A small multi-label audio tagger, trained from scratch: 7600 steps.
Rows from block 2, named by matrix and row number. Rows with one number belong to one neuron. Each number is 128 + 32 x the weight over its row's rms, rounded and kept within 0 to 255. All counts start at 0. Numbers have three digits each. After the name is the row's rms in percent of the matrix's.
# fc1: MLP up (model.blocks.2.mlp.fc1.weight, 640x160), inputs 0-159
# fc2: MLP down (model.blocks.2.mlp.fc2.weight, 160x640, transposed), outputs 0-159
fc1.386 105:118119161091108128088103101182119065101076096140100166127125149064105107162176139168170152123077100204140127133192110181150120133128190079144129122118101104189091054082064117153134133154173097143143128148114124164194132108120097160132105155143107120138160158191141110089139138113133124163097173097125107172152108094107128108115097145111141185068094160176144127137085172061107122145112116106140096142101119108143106100058092131143087105195113160166136109138132146155084198170146115
fc2.386 099:160095173142133166146136162071111149135143152130137103099152100148104161109110122156134133170173125180115116166162091137098219175128139130114125140100130094169142164078176149144181104157104140145093149133169137152154123128118133136173072105128169086206120104137102185166082091143171063135166157120130123130184185143142111148204104125120168118163162188119135133177154161120115168163106098103116106177085130135181119148173099171131124119111073173085134123183120166097139086156201068
fc1.387 090:153118091158075115148093084197067104133103091094112134117112147069136122255121152119163126078092106111103159135131100119160122164139119120135173134118131116119115136101088099095142105125129124113159132145113172161149158148075071124110111177113144102143191116128125103207152184137116140166121074111171101106120201122122201101109119112102118083095162122150152105145117121112084168115087122095173119172094099118113110178109103135125122129156122102150167104076132096147089187080122097
fc2.387 099:160168222161138153192183124135147144081108149099105109203149105210145070135089121113075117130108118088112125145094172122129102149195115186141138140131099075099162153119088153154139062163101099108147106153097143162128123124197092200071092076131146135141142093152136122125098165153123142084108126164114080190074132145143153100157117114147174162149106155079175096141114101142184132157173099130080136109114144093147140165163095131142152142108146109140134153097138131132196145088113088
fc1.388 096:121174134155163141111103201160128189112104155135120147158152113079083116163204146110137140107092193102207155077133096114126081084140096132123128159161193089118171143133109156111133081093135110123146165119038139165150126138132109146153148077173109169129123066108128083171099170119061060147126148173114119135084089124106110151099132122153116134063148131087145148138143154093132087114136100112111180110123106139117093140052082121154093153100163166150109143101109103141107177198128174
fc2.388 085:111080126189149146205124119172150188125127131122080124121148135127143125169139174088134100078128118145107147220162130172117176111140156107140139114105105142116178149149124142112150138155136099186187125116166121104183141120119116155105159117130145153127137118164127132139096064199149103141085075161120112109133141150113150180126141124161148160198208129179109165139191195145145161185107134106186165120140183146149126110165123099143146095118135176177159088102152144076144172041112090
fc1.389 099:085131092143115215141120136133147105128111171089117163127105120114129121131146184138130160141168152147146115111115255111125144142168157112098147194121147110096105099088129149060111069083105152108153146149125145145148135080140150113108153119090183111138108102082103114138075186105175081146055132127143071191119121151147156110138134191115174167082119147179123143184148132135167164138090168139096142150133111175155190092141131084148095135191121115128129102119118142115146157097139116
fc2.389 089:055179159158175098099075152113133166108114135092129141122138156145136145105168107094105141124153211133110130132118114117144145187128141072079151147146109126106174189106123078123162165131118112085163090184190121148142142136102199143105098153058146181158203176131108106133046151098185141156139053121133128104111115099135138154126106139150092183156142082096130137120079133115121127102123085168122140108154107171151144132174188117120184166155087120195126105151113126147127141178165084
fc1.390 087:123122134109112110115119203153139210144145158112079080108145136123170090184133113133140147036178135191121166133141189126175103142145099123147137133099138042110136151131075031062142112148139068113158155152091155136134164120160122126100138152131153133120164114120107137169118141124151144173116094126154105051132158183108115107097128187094147130126107131121114108145116161106170112116150098134176185122157140154115136122114149159070147117101104160122205160121121156155144054091093200
fc2.390 085:174112149138158152130112204086113104143148136069056083079151115144118115111082173096115114099141140179165111151123125116134107099097130091166115136168076148086163127108074190160079130096172103114135126064136144179133104152125126165142115148116097117166169118138115073098163098128130128111109203102104111177095101115120135116099106124175131087143127078135107114136167105190147122144087176079098173117121155142088131144066069129158179128074153105069124094101109225086112074129144138
fc1.391 094:125111133122191042148172153138161128019088147147123123153122104164086154151048124135220132132094099181121117106155138197106173082122137094132146035167168120175101090099162086109126126071156110126131123141105160184058141092175153146146120209163141152153160166091158108139129134127102111166064139143134171148116135161151134126168155156111133140144104097194126100147047108107132154132124138099174145144107120097114153128132111131150123119111151122142150141148147138140114143089143116
fc2.391 110:113143095150102086142083150141101093151150126124168192125156079105105106126111173161068144157143160128093146128115122120190123119120107129103179110081171130179158125107078170120118055092080109120168069086161162159108109128123124138139072100083125110131125198163122087062083179127152158132175052151154135117106137148141128123172101148141140118187165178138109092112182180138104097175151151083140177149072140069137126158142159144142105162140085126119160096137149205138113110153196140
fc1.393 097:119111120115074137153156140127138140178088128115101115102099116094176137151175159147137162084085116080179069129123114113137149103100103121141129134158185099132150133103129105133160117116127164123152124129159133102134189108142119089183118137122166146175123163210151187137123193091178152178118168197107141045139102140102116205086114110109112142133165101120147129148045074151086099230096133086161207115181084100132104147122097126124159115120092160117136152126172124115114143072125133
fc2.393 093:099157159142098097151204144142106166175192169057119135135153156143089087192184194118089140098105121175193120145182131127148154092116120121156135149171144174069092148128063109122178133102177113083130161147138203143133105120132164173114120152102152147159112087132194104141109113146119084122111109183129120190140143137189148146120132067194159089155129067090118156096118113144137118135105100179103172114127143111165126138120157131155127159107118099151142189157181161178141146144148134
fc1.394 089:094117179130140135118053155104136188140123173134071098171118131134122124145172095118172121214127158141172126101140161159169050087088159072132099148147198122118117091178128146133115154113140112144141149103098138083133132043188140131141175090178168106141094099129151144154113144129076064168115144101118095149118090112081154154128139124151065171138085061141155101141137102159125099109094117123112066104104152168122137111119101118103138079100177135062148138185102162160181112121154096
fc2.394 089:150077124119104150110153134129104189161112155107101099139160152127146089232147166146157133130141152089129105114149138098089186136150117171118162114126184148192115110171176119073107102134136130153154101163164148157162134090087151131092095197102196187183168175107129075126078107101125136125148140133119124128146121124126157136171097201090140137127127150134088143105110154066132090127103202136167087130089087162123194132149138162189095159093103190069168120141139176091124146130139109
fc1.395 094:064149157112118180105117127148147102156049136164160127096212094099097131122142138149111170114093098152136121091172158142165085188129119182199191128145108127199132180139116075096139177128177060140106119169114183167173082116123112173109122122123145059142116066151126146145103078148118134129090155086103123147113118109137171133119107173133153141146121106132112123125080137047129193143122100163143153082119151092123127052113106114116102094164163123136103117090129109189167164105127136
fc2.395 105:122150147099096112119081150086154104161086108100121154126078075149059129130086119098147115149100144081166171159111136126190184134112114099108122125152032099131164162092085145136134117148178153162093128173154185144134130170106165155162142151174148134119178168094163078097106114147112114155140121198140156151097119172158129147154118106132132156123082052114126168081165091126173162085090131135073096172106120128158150153186159125074092080072124179129135098162139094159092127111187156
fc1.397 093:083106120110106180114153123117152106109138101160125095152109148130106098127149121114136104136129168081108143118154098161090139094157144162175119152115097134132053118111221122145139091166129070146134118087120183152174158143124110125157142099100143148118075094129153125125142125110037159199071174164213145163167113111117131148162207123132106150176111041133093148091100119145113172089145078112065140103130211138176170130147087162143132137169145151125185114174163116154120111096110138
fc2.397 091:130176167121115203149136137078123175075140142111095136128113132186192165142130179091161152102138114123112093125081145090126086159143116085146122161144107126124107096132137162135166137114131136071126148106192177159103132183115066146134106049106182127142118147124160140083118179111155172157130120075171178104077152095120182144154190102133098121166138146082172127142154122100147144157136129138105176193142215100116073097147062132068090102126110169151088127121134130135132193132156106
fc1.398 095:163099121152082221136112155189174081111149138125146123212111102102112162155126162172138145135104154108155095086181116084062105089118109135149143154144157082159147134111128096165156054144130103140164194083088157128147153155103133129108124187077116109153137077124090085138143140105151101126156186219105117090061070148101162186154135176162122107180133125157127171137093169116133109091144161140143113121103108159133098115129114128136161130109121152122150120181106111133117135129125029
fc2.398 095:092127132106255086169145126111183134181101157145122120157132137115131152179154118166147120155145140106126111197149162116071100124119166132178110106167122134198061104171120121145148148160134139144135136137138161072101168135100152201113150106106091208113110195167135132137159108125099172156139135110102136153139174093157119172130159102187203127104118137112107154094148138144131090146109151097097142164124131042105090136116186133086155109109125136133068107112103100112097174139163179
fc1.399 101:077132076114144135181088081156094165140156173098103110099144130176178153102138129131172157131084089164141103099096201095133117120152121117121067136135170132184140064117155179125132109171158116115112097103134113139136166119138146110194171147162121110161091027090162173112110220123081119143112162115119167099134156138109162108126117155149091170126149099119122179147106105122166157175205209161109154102153142122137164133146117108078151136161124143124125113153101172129115058156094175
fc2.399 097:093119128109133083145079117119102173098085189126053128153081184102107111120188080158097093137144153169163169144108096115162122132126130137174102104098078172141125164138100187164159178123130080142095121166159168137097155093167146082085163204082156119071166171077176143127130138150192147098167126112155132142134170133137151118137134145198124146086173093153087073123174135072172118127158110176077106135176130141112164122168130116136120146146162133119072146165170128128145161092115090
fc1.400 101:090096090123175236178056179126107118136125147092145098126157175085151178128112129149134151058134167121088172120115147141135126153158094167143121130192154136088096050125159117135146121138134179070165099121165146094138113100137079107128234138140148104176152127107104062148132162135076115131105145116119139139154143106063168169130109160095123125169069074173133093129103170131119133141136144136154081125110135187109162125132129149129197157124111150127089115129158087140074170139106112
fc2.400 088:091146107119109117163146077092152100094122104061148166152135090187084095144116147139081158113128119057159156138137089148111193175132150133105124136168127134164155086141098190158186150086137126088093093106129142099134083162124164124119150137066112094134170133138149127099123111120138154173116149116108118135183097106113159124105111144157140122131150079123134122089131160144154156075118082146041164097195131109097168159087148117146146135020127206137114179075101123115115186162187080
fc1.401 107:072094107118141097138133167148096132126109120130134127111126074093135164097099100179086112138131138190107144114070171130124125086158165108122115168169109129098111109098098107110166134102137169125101061172128141140133179126151128132173156184128116140118127073135091176108186227067077113164148178166093104133124136128137113134104144113165111153131147148168143104186022072197160162158149195165121157148191102145148180118107085127112119106134110124145171118084118172131202121126127134
fc2.401 091:127151165144122159090158098168155192081122172163085088140151112156139122143127143119067114121135101125200068125151102169110098148094137089185104110156163111118157145163120094123131167116133136113115103106118130101167159130081153126107092112098136117097096129138088156140094114206141096121087087133203136166119133113152182145109178138155090116100173053092130073093140171132145129124150085179137147131199125070181168139148122081133091143109074143171082091105142123165165228151162116
fc1.402 111:116091151099184146105138186127161123127135142104112126106116056184138178159098101127088184125064117143131180128112131164097127074163077070137107155177124156120090111062132104109144126113134138096142118131122174135178186143175148153118130162081185028187106045082137133107135142137153153137140154141128136082158137136080175115113134107168121146146132100110130138189083148211150164126088139139140141118144160121140153099141105091106097107170133043120115120140131112187150083148134081
fc2.402 108:097109142146117112151167110128160148106128120172140145117140125122143123130187165094111108143147152098111141139142128147065107101183105145010153143105095137150123153058121151085188111192130147107171132072127131132119154183097135137124202143087085160131062068214144156138111133120107165095088155123116132149124144160156140138171150112071129159148084137177226105106117147176118088106079123136138177138169098113109136105152102122111157103142053117094119136118051106096087132153128150
fc1.403 098:235094146140158173123139163169095128104145132137148091116141113129167126148168190153153156144137138134152102138201167128094089121048167152123188119172159118102125137062087063147155132179129074128141115173131135176146123103094090075119115052162141143150160067104172080098113153143099147127130195207134118156125144111124137153079178128074139104125095174153110095065121162156094121132113159121123157138104103140115113137100150115149127131073116131101217128119131107156102098109130136
fc2.403 089:068140124073161161102109043104055121134063131092153076134111122197105081091088074096096130108115143168175142145139123133149086143177161112176120159138122095076159165120145148150098153094146147092187125184146106057106139156124162120120130113137097133137185148120122112125160087130081141119109110050077111180085099106143121092121122127170134155095190163131141088168150095091162103144109139122102059116164149066080144114139050155123098128163152154135116156112148113121116147139108095
fc1.404 094:133108147062125140151068061165138082091085106087123130159097143159104136176126206152176159149134138207114112104134165135096124096111109142147126201042177133140076111112142171129155073134147147136119195126110152108103082106159135145152186180154154132184088135148152117107146113140077131117163098192105151127113165118130126130058134164107139126159095105140115105117084093146143161100184152097118102134110124153181081131104054149090117131129100129105146162120129155067140058164093116
fc2.404 098:134161079211166128154124109096147156136084195152103136178143141122156072107148115133134153199128079133166128149135133108115124100153161124156129091249144126179168133106051155134146131165129095140070124142149084157089076107115112129103071146080135181117156110141158152163151145136134120212185139107123165098102144107070163150133083086140131117139133113179105121125158141075094129132155097109137137130175201119142172133122119141160081130047148197106116104125115104119128124108124127
fc1.405 102:103082097142145092098110156110147121100176131120104120130146149163112132154158104085111147152120073153140099047122189255131096116116120170102128074149085149072114141099081121123114164224168117118099079159127111171146175136110146127103099132121118199103128160128178140137084151119109116167089123146122139127165138104141125127110148135158148118066156113103108127115153149152159064151203144158176187135112114151103144062121110094143188123124102131125137113094160130120124131118141135
fc2.405 116:097083146084110055169130130106122135105117117075117190143124048129088180113148169138141060165125132108148135171196168107106180127102136158078177126142143130184171149133123149112119138111132127098155077054125146193139143113155170105132133119067137123169119191155083106133115134088203122149150144161124161131109119149138129163170137102151143157121144197106129116138138099128180157122141144141118176137144112157122133171151161126121155234126141129051126078136069112077096155081148126
fc1.406 098:136091166141100095162061145215076102163124121165134113093158091175120123109139133107215153089156129107161141109145186140172120151136145092122167215088129122132126145145156107112148155128168131131153122109172157168165149088140157107165149127101121115149116117110124133109131219126127103134085080095133136160145153120108111109169124123111130114088107110114106133171150076194149137108227146211113202142110131094198082122093057079142144149127133149104138170126155104134088124144093147
fc2.406 084:124183121176139108130093124149138143114055097054067115136130205167105148158111138131097093094146182144180121142081144179165104118173114167160158132187163139116162151079093108171157163161162106111136121174119102122179140137065139159124166173127160174131118148113111051108158090168088158154069122173133116113129154108116104150098082131171144159119120084165192156128204167152130108111128072084119099116172123071092062161125143113100111070122121150135141114119139095094137133112139126
fc1.407 100:082113128108177147150133123151150143110145104098129093092122186073162116130090188092110202142060106142142107119114124085165156128181095137144113119135255141145119102022118152096166135129249138142160135174138151149125047097163139154121111112135099177121123129132112127119147137104113134126116107123138108123096147166103141157121162147154096152136131120151113130129108184118115084132208125148086140104120143070122103122071145109081161122149130131152138051122137132144177112170118153
fc2.407 111:123126112120152164112096156130114117165071141129184124164094146151105113109124154068128073131102188170067175120150096091102164087127174178156134179108114158123087144129110126121119114099242126141096166160120118133102092160150095093159085076137170061124107128065174150058127105186151120121137081118101132147102120127165126186098197086160156179128086108167140129152095125114113159146182113133128127172106132150114147141136131131149111135141107112154156192174174079085186136116095086
fc1.408 095:049151157132112119118175083112136129152146131105095140211132131173106124140083121112082124120070168158125119142110153134116130076118132152124117121142084156164137119139090083153105154158158147115063138092176173066131160096141110095183149093097168043142124055128176098102177128061141107137108156176151138101154116178085108127119104125119134126130159145102094122143122071173088090190176109119149155100164145154081164161068144116165110151114162148157218106149119107086115163103105166
fc2.408 093:152114110188109107127131099133153062123152134125180125113140180071097113187106076158151186144150066140073118119122077163130094120073078121122096086115140116164119125101104093082138146187090194098124124142189135150131133117172075142126155109116087135116153133122091123161140125091178117157128077133166093132143103085122166160116130132193133117087075150134121119151182181084118103108168142139193133162183076152196128147128123114168147120109146135124066155188078161101082178123156170
fc1.409 098:163145119144088123128166111076094108156153084091126082129138196151100082159162111132175121182118120142200095124152163093130143116134123059101124151157152133142095129127139111116120122114117131110145144163182166151144159112075138093203136143098178136135096090107124074102118051162078103202107136112154132171079109133116117133192145053093107134122140143102091136078128128132118123194113195144142112131111142111135137137105045107124123146164108146181090072164170190133072187091155110
fc2.409 095:125131129158150149121135158100086132138159096082175102141122052159117083107109100154146182145211130146158154124117155109160172126064180026124102114162126130157115125101133156126169128071120098113083143113115146106208110136116140134076100186117150130178117140166136095083122134071149092207118159142164148133065165169091151110095126149121161103146081145114204110161089093118093125118125133156138145102179127105125198112133109133157121195188146138107175130122077098172118127113118105
fc1.410 103:079166167121094167211123081083134111079106081156151085121122130160067125117135127090144110132082193104152102148149162197177151156097126138139161167143127131152054156067133092126094006079150150089136108124157135130156112162142149127150134139169160088123112093139142141107190155164161099206121103137157109193081132130112110142153102137144128087079086162157119142125086151153130164103101155167110160118116082164094183098144097090110129120157118132122118158151113102116159113145078146
fc2.410 095:112175085139130094168108171120139126159107143113130150132161199106170122126074115130119109136176215211129126120145080127095133134128123121140144123105199184094139169165195185134167155114117086120178183178175128152144116067121160108107178089082145166180081125100120103154053111163146104116144153106143160129140092110036204120117086128092127131098148119102164079104157165100112121126081130137139131171144113123122157129076163089142139137115168137148127148165128153097153143078122090
fc1.411 100:140102078126153172111127147152103100122156128140153095100182119155099144118134164175115105140057108134120124141174122176076054189114103162083124125115080132126126148106115114106154141115146120180222131137085142137172089138155048103139124185085131104123131138135102086109116043095145155119133100171157158155144093124144120154076136129163120117116239064141124124112116173127196078140186148145159205134123110160155150109132108106115110126148072153119124078114146122116104198110146111
fc2.411 092:117091138066137075152105132126149126151111129145119141110123111157098198138132174149184108176160135085156175114173188132151125086156142083111098150191161105162143074148192182140132071127154124064118150103132151147099082130165056137095098126072158122158106116153092119172074096151153108081142115172135156097175106175130102127098161151124076117121119142104075202127123129050089145158102139146114190105077099100085120139148170128125052149171135118134131114087114142092112157142157121
fc1.412 101:190148071066157155158144091157103144127112142155173124154118146128120118160140186184186106146175175121115160114144112132133148122130123120165130101109134143158120084102123126130112080163120100149103111152167151104095092022111159085198167181173145077139091140115127074115116130093113094153073114096152130099099108151157097113187153087203155163104110169113064110124182111190112146176113089102168122106128128116138138079130170102115124077180141078160191118176110137104166115134118158
fc2.412 097:109118128164148086119184123142134113183159064148120076081109093156112172104119106075107185142112086186155149134147154188160090158180133094067160132143063116148085135138113128162101148130159141143129181144112134103108200162137152074202047100139162113197100161127122155141148115083117140147142089105120136156081155131122163106139152103126074107179068111107135090084140133141089216149151140171152184143094136129152123118100089117111099125164099189138169121112109121087111152153143120
fc1.413 097:140083144047134122154054070144151135153094117096084123143103019183110137107107170119124155161113172150137126137081181151115142136144121119110121120078098103124143135120151102154122119203141127190178110127107118175083122150138151160126153062091130119120059142169123073183119163077120141124114088105116136155134144151111125179098163079114110151168108123102072136144152065103138130164184088138079116094133142186129170128084155118188156136169129139098126103084109148116190144164151161
fc2.413 101:126097163175099119179120124065173082136082172093082132111102186113152062157114205136126122161137141116130110119159158121158100135137142151142139150176119082145144147071127144140056162116069113086143116156118110142130095102137116138092138089105120121098125119107089103075102085073125108157147121074183104139124093150098109140104191139148167079174107120117138128111231152073172139102125198124098159109082138184167136114183100179108165136181099121094153126109135113136139072183103132
fc1.414 108:162082098117109155183104152156125144121053115048123079147115091127104163178121148158130114114126178127102118147123135084131117132164114109162113130158176144154087018121152133121137108148137141125192200132191133102103122000165165133131165111094157165123078176136100156101156140068145121138151089103191145109125074133128150129109111108111105163179150090174150136140123116108126158128145145150175109108145120124114166152114132133129107116161057121070142045149108134136117130139085129
fc2.414 109:117129098119123123162117144118095177114020087121130078082154184111118126050144153155099097142131140140101106126099175032101123153210159182133097202101138116173152197129165157192113150083087107092139143166163129092123168137159120133124157060093141132142127092097141104155154063141116167139102149107132093113153127117122132159070086151156171125127105136139105156181114120131113145100103117129097070102134109147128175133164140141183093069168102165140141155145141127153147129091119177
fc1.415 109:108159151141136130118102149151128155112177154128105099160166134165109138115169127142113184123151135166109113144109132160122112125118066142127107149137192103086107094110086132149153069100163120141119130097154156116141165115134057144156136063151155086171137041137113160157144135085121114098136127175136165118078106126075112156105100141162108167134127113119076131164101104124129142117077216098181078040177178166163096147117150110155156126140144103130163113181174123255112119159111180
fc2.415 097:165098080165133218121115169130132144096124124107133085145099130052108121164114170126177137107127117120116091195149141150144165160108177146146118176084080083092122184097138126120124144106143176106098158067155206157106149120073087139110124130109054156125130084127150141130188029140168086118127132167162126107149090120160191125111143122115155161168119179150147120149086140072106109126108160075118146150155056122116091103158134108143129162097146128154163085134112114127157186146178096
fc1.416 093:183127120062094170161107197178146122065091117132118089066187130089121181107142160187095120176130158111177105098143174138123080155118083130139138248104180096101093123139150112167118089114135116134096158153135109117187135086165200129098146146182150141155120169123122067131098085092145142128102162139106133077101137159113165159124127126110143090156161115111110162138122107114166078157165166131105104125151126093136098097146128060097151176126117118078136107131150107122138134161085067
fc2.416 093:126178121173079154125151079102170166158113133140137139091167143169123136188177163135151168150136116139175066173099137139145077119103100162132137077119129135187112097106107062124143143119166171136124145087157130132197145144122088207096115186162112137103107146140118131181135130129108106167169076129144089113135116113195084116088096098118168165122125149175138136107184150124125096113132041136152160092095134135172155177138160136158141120127170115025124173110130112175099117204092115
fc1.417 099:170140110128067112133175163125128111144102140118122131104127151126090133174175173083140133161087148096198134088150177134164086152184059109158166136133152078112078125113119165150119171143127153122100088123117147132123100123087138178085162136105117102125134147089158128118098196054089142114121108194120156083106107150085106165118151126143129138099141047108135124187109125055112093217099099156120181147151148163083130138153085113085163124144138093162086156068184138107156115128118197
fc2.417 095:146159092154102154159146120165177101142149129203137095189080157132149115159185127150140144103110138120153126121163137108089121097149128086108116106146124132075201205126130142078145122119138093114197141076105175147092083081146182077162129095099115159131155082118127138080136111159111171106135171099053147127105172212148124133145176103149157134127079197130070116157169120117100080092102192128141118138056131142103110125093113203134138172134113089091123125131119122067114099113125126
fc1.418 099:130135117134126113182092110156103182107127179067088131152140116180139152099141118205042136173147138111093107124118093143119092149133096119123114158121146119147070119118139133160097128116156196137214150071167121141100129098160108117145144103171118097157091120166113127171123189120102133117077149174155137121137112112123158149090122136119134154077060181071146123172095137118134151124120144131150143112167179114169245109097156136059141143136054071134152059156087132109122156123129148
fc2.418 112:118089142140097150241135086140137104115138113166134131182139137186105126169113076047043115115074088115161121107111140154100136154085124170084143133080122088165144073112129140144105132105120192170143131121190144147143125149199135142110108130135125093108125119122097194187083096181121140101210089127132111144106111116139169098071119094130132162179096172112133111079073099135122112156117048110121158092156145121135124151172081104152145194138137155135134133104107108084148129120113111
fc1.419 097:114101080089108130147179130108090153083108126129151134128130102090092117114163140155096132175139161155127140149158139117192082088235062094128176088083115037187112130107118109122169107133111100114146126110170131136188157119125142141132170099087201123167123095150146073134168109136076142186123104125144111119134150170121124119086170123133123158155102086102045134167109142133113105128117080139128139138124154149102169142147156125081180135130087104042062094108141141115134039134126109
fc2.419 087:108104144128082104110096076144114185161148112167166102134059133117107089081168207084084129073124147085139130118151118115131119079106097141143120093145125170191113110086108131088145116111136077138105120133108153159133081107118112180154151096139034143139113146114138082121169113122090143148140160124131199124144137084143098116068108124203164161134195093133146147095135133121228117178121170121129102153177106122158184137117104160166121156082115147094133140101141127120106076171085054
fc1.420 105:101149147082122126144084195137132145070124068133043118157131128112121103151173177168145080151136125171080112117186103159132120148139131107109115117151104162149114135042126136156191142130099116152123079132140163098180143087117097157130088101097136085116106087153153136084121121126093103158103159103168194166102111096138106137149084098109142119116183148140143177154138065086191073136158092113103074153118207111165139108112133100093128174162108150159193073176177124149088130132139089
fc2.420 087:090132154184143145114092171082087127106159127157085154176147107107086060136112093114152074155095120165141156123118139082176102091161140116156154172077152176141131071166112160148125152128146177144116099148128178090081140077106131144081093117131093192144110076181138187142115079116093119115155091173118134158104137195096114110167177174202151147117142120138130119126131155116151100123117132150108120168145163110082140125109108123128146080072059086058158084164077165139119102138196118
fc1.421 100:142129134182134112124117110114099105110116069108094109107154068133149178144125134192146128184086176109110124096176140142127144114101167135140092118175166111147130113174126130108162099090102200169152155139118191178095092154155084085149213099156172082199115153087122160108125095134112108179054118191210140154117084120075127133126099107092090097127127137098145135122093137155132214119098154137147147117173102176116109123093152100081184134156080136111124127117153137114072098100115103
fc2.421 116:120064134117149125130164147141092066099133156119134127122095176160122120123036148172141077151145149143144175131119118101135153091123102095165124050104136127181093142111126151113115084134102139104070096124125134114136152112129096127165156131109139192143170127154175080068133166154127055132130131133141217124162147106174168138149118113140124082148168100118090112110080216151101155108146130105154162135125081090149089159149106143135145118159124150056139081131130043169088129225134101
fc1.422 105:135120094105186177115177108154163144100132169126133130173145157155084131175082121158131124133102179147139152087085091107138189154110102152198132106122097055085060132121073127195146104145131105113151147136079163128128095137143137152136194179096123084090178132168100119082138215107180126106128115176142117178120113138079142184132090162107135166167138137213090134152065070114138144133088126150098132097120111137144174133137131117111120129165114149157140130089102145105189148159143067
fc2.422 097:118136148125071082115134133088159117170083121113107087145148131143077131124091111148053107093162149113143173155162146082074157165184124152162152120104128146108115117125151142119208229186119127182112153098117164111164116090150067190140127088091177153094200156163151112167119094098103130065124146099141109091186143085170110153127166175111154147168128160089144165106102146051132150141126119122101100080149144102126123122139140089127123103159089106109104128200138146157168131169169106
fc1.423 105:094098167122101214166150093107118089105085096118139145170164129139113081118104101201153102111127129115115158124111102139120096129170150129146179099093138107113183129087097140084140108124159088088113144083083113116154106146209113136167172159094092135206144091148090128131186169182154152173113158111137131138106170123084203097147126182123163191147135094138125121088111122090117139135146086198138140105130127157142153134156152129102115154111079114132171157106096115133026059079114133
fc2.423 102:124123166128098086175114106147108087171165169120131082112106201134109114093100121096138150103119093075133089098119115102160185114097124126157101153082166104145093157168173092117149104116173142075146169124133111155132112106097065202114105115116107124096121125134088123114145125233119076099086118117138137115172125173160104079143156090119114199139149123123129124079074161123134136165128114137169195095172098143065167133120098161122152110143088132193071160170148110112169129056190116
fc1.425 086:213138118173103103110141143138125135113168091045107128162093126186099171127112160252094135125151129135118124103153083174106150098103131142173118124111145152132136084141169096125140152155207141193192122148137158116100086125197105089146117140167166131096146153120121143132175109121113142124012059097179168109138141143125107123156163136126069109111120147119113135137109127159162122102107142126131092155151102105176162073154113138143171129120056145134152108163100158108126143075153128
fc2.425 105:148149086095147114111150114141161070079123186153148196122120151085123166212053171131180112144116101136154054124143095056112116118092116175187132090126180147136086105121123084085099160123130206154156113103186099157151133123126158127111153089169154107136088134111119147156155116167148122188165116139160129133102135043169103114161143130136098135114130121200110167114132136155097144134107113119145194079140150122105116125132144181151125157100181080125080100066143095147088132164158119
fc1.426 106:122117157098156141185122098132153132127140070137116069146189063164167140133113094116075105180087182133128120117082123125150103110132137107155132136186119107164074142135149105177120105132152092154096152121143153124150096112159198144144114165138200147118108131180072095156149124096101073123072144083154134116152134139149178098147146127182158130161161080093135108147112101152102117116180174210102134135145127116113227111113065085046093138135101122164082162100097107139180174146131114
fc2.426 116:097095121163139119143148162095172120097110146148113118140149080159109134133084154143151124095163169177169116126082129112147083102096126150129106110104187126114132125129057070165129168081109135129086175103119099134143033155119071099096101201127142152125130098165094120162162118157133181078158090139093126127139112162137163121118158120091128094153178117056158127098135059131097231116130109121105169144077155186116120112117082112041127184149151136059088122116153121114161102155130123
fc1.427 100:149183113118091127146127133119079156110068132023106053131113126131141138145144144156141150136130102141132107125107140148060131163110111117129112125145203121165137119125163165133133089178124144115198215116161093159117139137134094165155133150205157104153136157144088136116172116147082088182098032146179133121159145110105099151065107086110166160082135118106073106123138103115130094141112146180158141090146193062118190138130131115136147080121054123123099116160097104136145163156134137
fc2.427 092:140119152137139111123123166173138104093126142146107113162101120096106084137137136076156109179098103182147140102136095120133155081103115219154104155081150167131146080147127071135143152156116164175121148086154159166178063160081195089113113121154106084107076118079084195176114169121142122131175128181195091134089085153158123105077099113046143132162124126141086132169116100148152143124134137104171129157133191114071089164086131160123154151172177143102124138116145138097122159049107135
fc1.429 100:124084113084109186137069129086108117098100137126101141111167181099083091110150161140070133116111130116138074164144142110133122144102085135091138104149170132080115121134158179130172089122217171128216124098087154109123094160167095156158137118082128128150088076137130106113179144118104121189164097109115186138138091149120151100089144160122109196086079078164128115101114153155129063145162118161131113102140139203139132152119166102097086114074090163124105053116153097143102139084096072
fc2.429 092:141165111178090163119094101148136101122049127168181123083170194167133156131182167082144160159153143108108161157154162126103127103115158110113116121138105111128150099076096109123169161155095120139150093212122151067101114144109153127113120144170140132138138177113158117162080125130090138115092180080172112118170130160168182092081172140150176076168153137089135108121103136138185147129135113178135159091119199097170080143145115154133073145118166174121118136139112072088139115065192193
fc1.430 102:133095130129130122141119089178132181149114175085053028156169093165137101129172146103119109085128209153100097111130128101201115149102145096138162151085140072137131122114112070103129089162140072154193114130080158128154109162125144155116148203065157046127120119101102138136105120133137111148109189103158111169136143105145127118096203132112144164079150114171115127172137096157189084133175080132111102158127092113121170129118131095133129135137137090085199126099150137145152081111134108
fc2.430 090:100151171171096121095095155125125117141113101148066076135166192139180152095174147091095142116187166130144157168115130155152132125152135127165129110153121197092182123172096198078155153094135116140081085191121126109122110174140171154123131101123094161171085166150115152148151143074120124082137185131184144117110131105151159160161118188167077161175130077196098163111151099184156128104149142162106131121125158180104067176174108110158098127140096126150160207153124152103144154143152122
fc1.431 111:203102183119140134127031137176163048090120117118106095143158142171095146172089114156178112114145126101170019125200142142100125153166118143128139109160112153093134130106188157210115113134130143136152155120126130140147111113120077100145084204081128142121159138142127103131166118131148090129127107104133109164107127044103143130170144180168167118092138040160089137174123154124143135146123203155159128129139164132118112148123123118101083123146108106162145115156075141146121102069149149
fc2.431 110:154112140128128129108110123225121152176095092131154112123116093041077131088112127125103089104125108121113139147172132140118140093141105106113185141083113091131166139129095120082182150118156156107128101141180129116102070121103118182157109118150096149159104156183105111135178081107141178069062163116091107183182156158136114155152138122197217099113132152081151096171093114145163124124152142089133098096154080092101082116051095148086192138161109098157137152155181143105104147131136103
fc1.432 106:194086109129117097111110150108115115082169155098086121155203115108102087152101164121146118109135169112170133109124148138163124127167069136195152091127103075095105075126073110115125115219122092128146187125091193142124159155093131160107143130109120138139129149175134135172085120115095150116149139173213118076073133133102071176129124159098111124071131112181089140143104135106128158112097115111124184083118123202125186135145101128114117117117068060129154195085158114164116126138152174
fc2.432 102:165161079159169125184111227165155053142126157157110125082163155124091120140050154149170086113106150124115116113151123137102096129091088121132167117137185151112165158151135180135170140135143124155130140069044113128088092127109127103084143094140117189182080157135099160155159175130168113080173161137137134091144099138155120104123121107132099171107080095078099091128143151186107158127152128112069055129085123126074132139154143134125124174185110086100113128071148149076104108102115120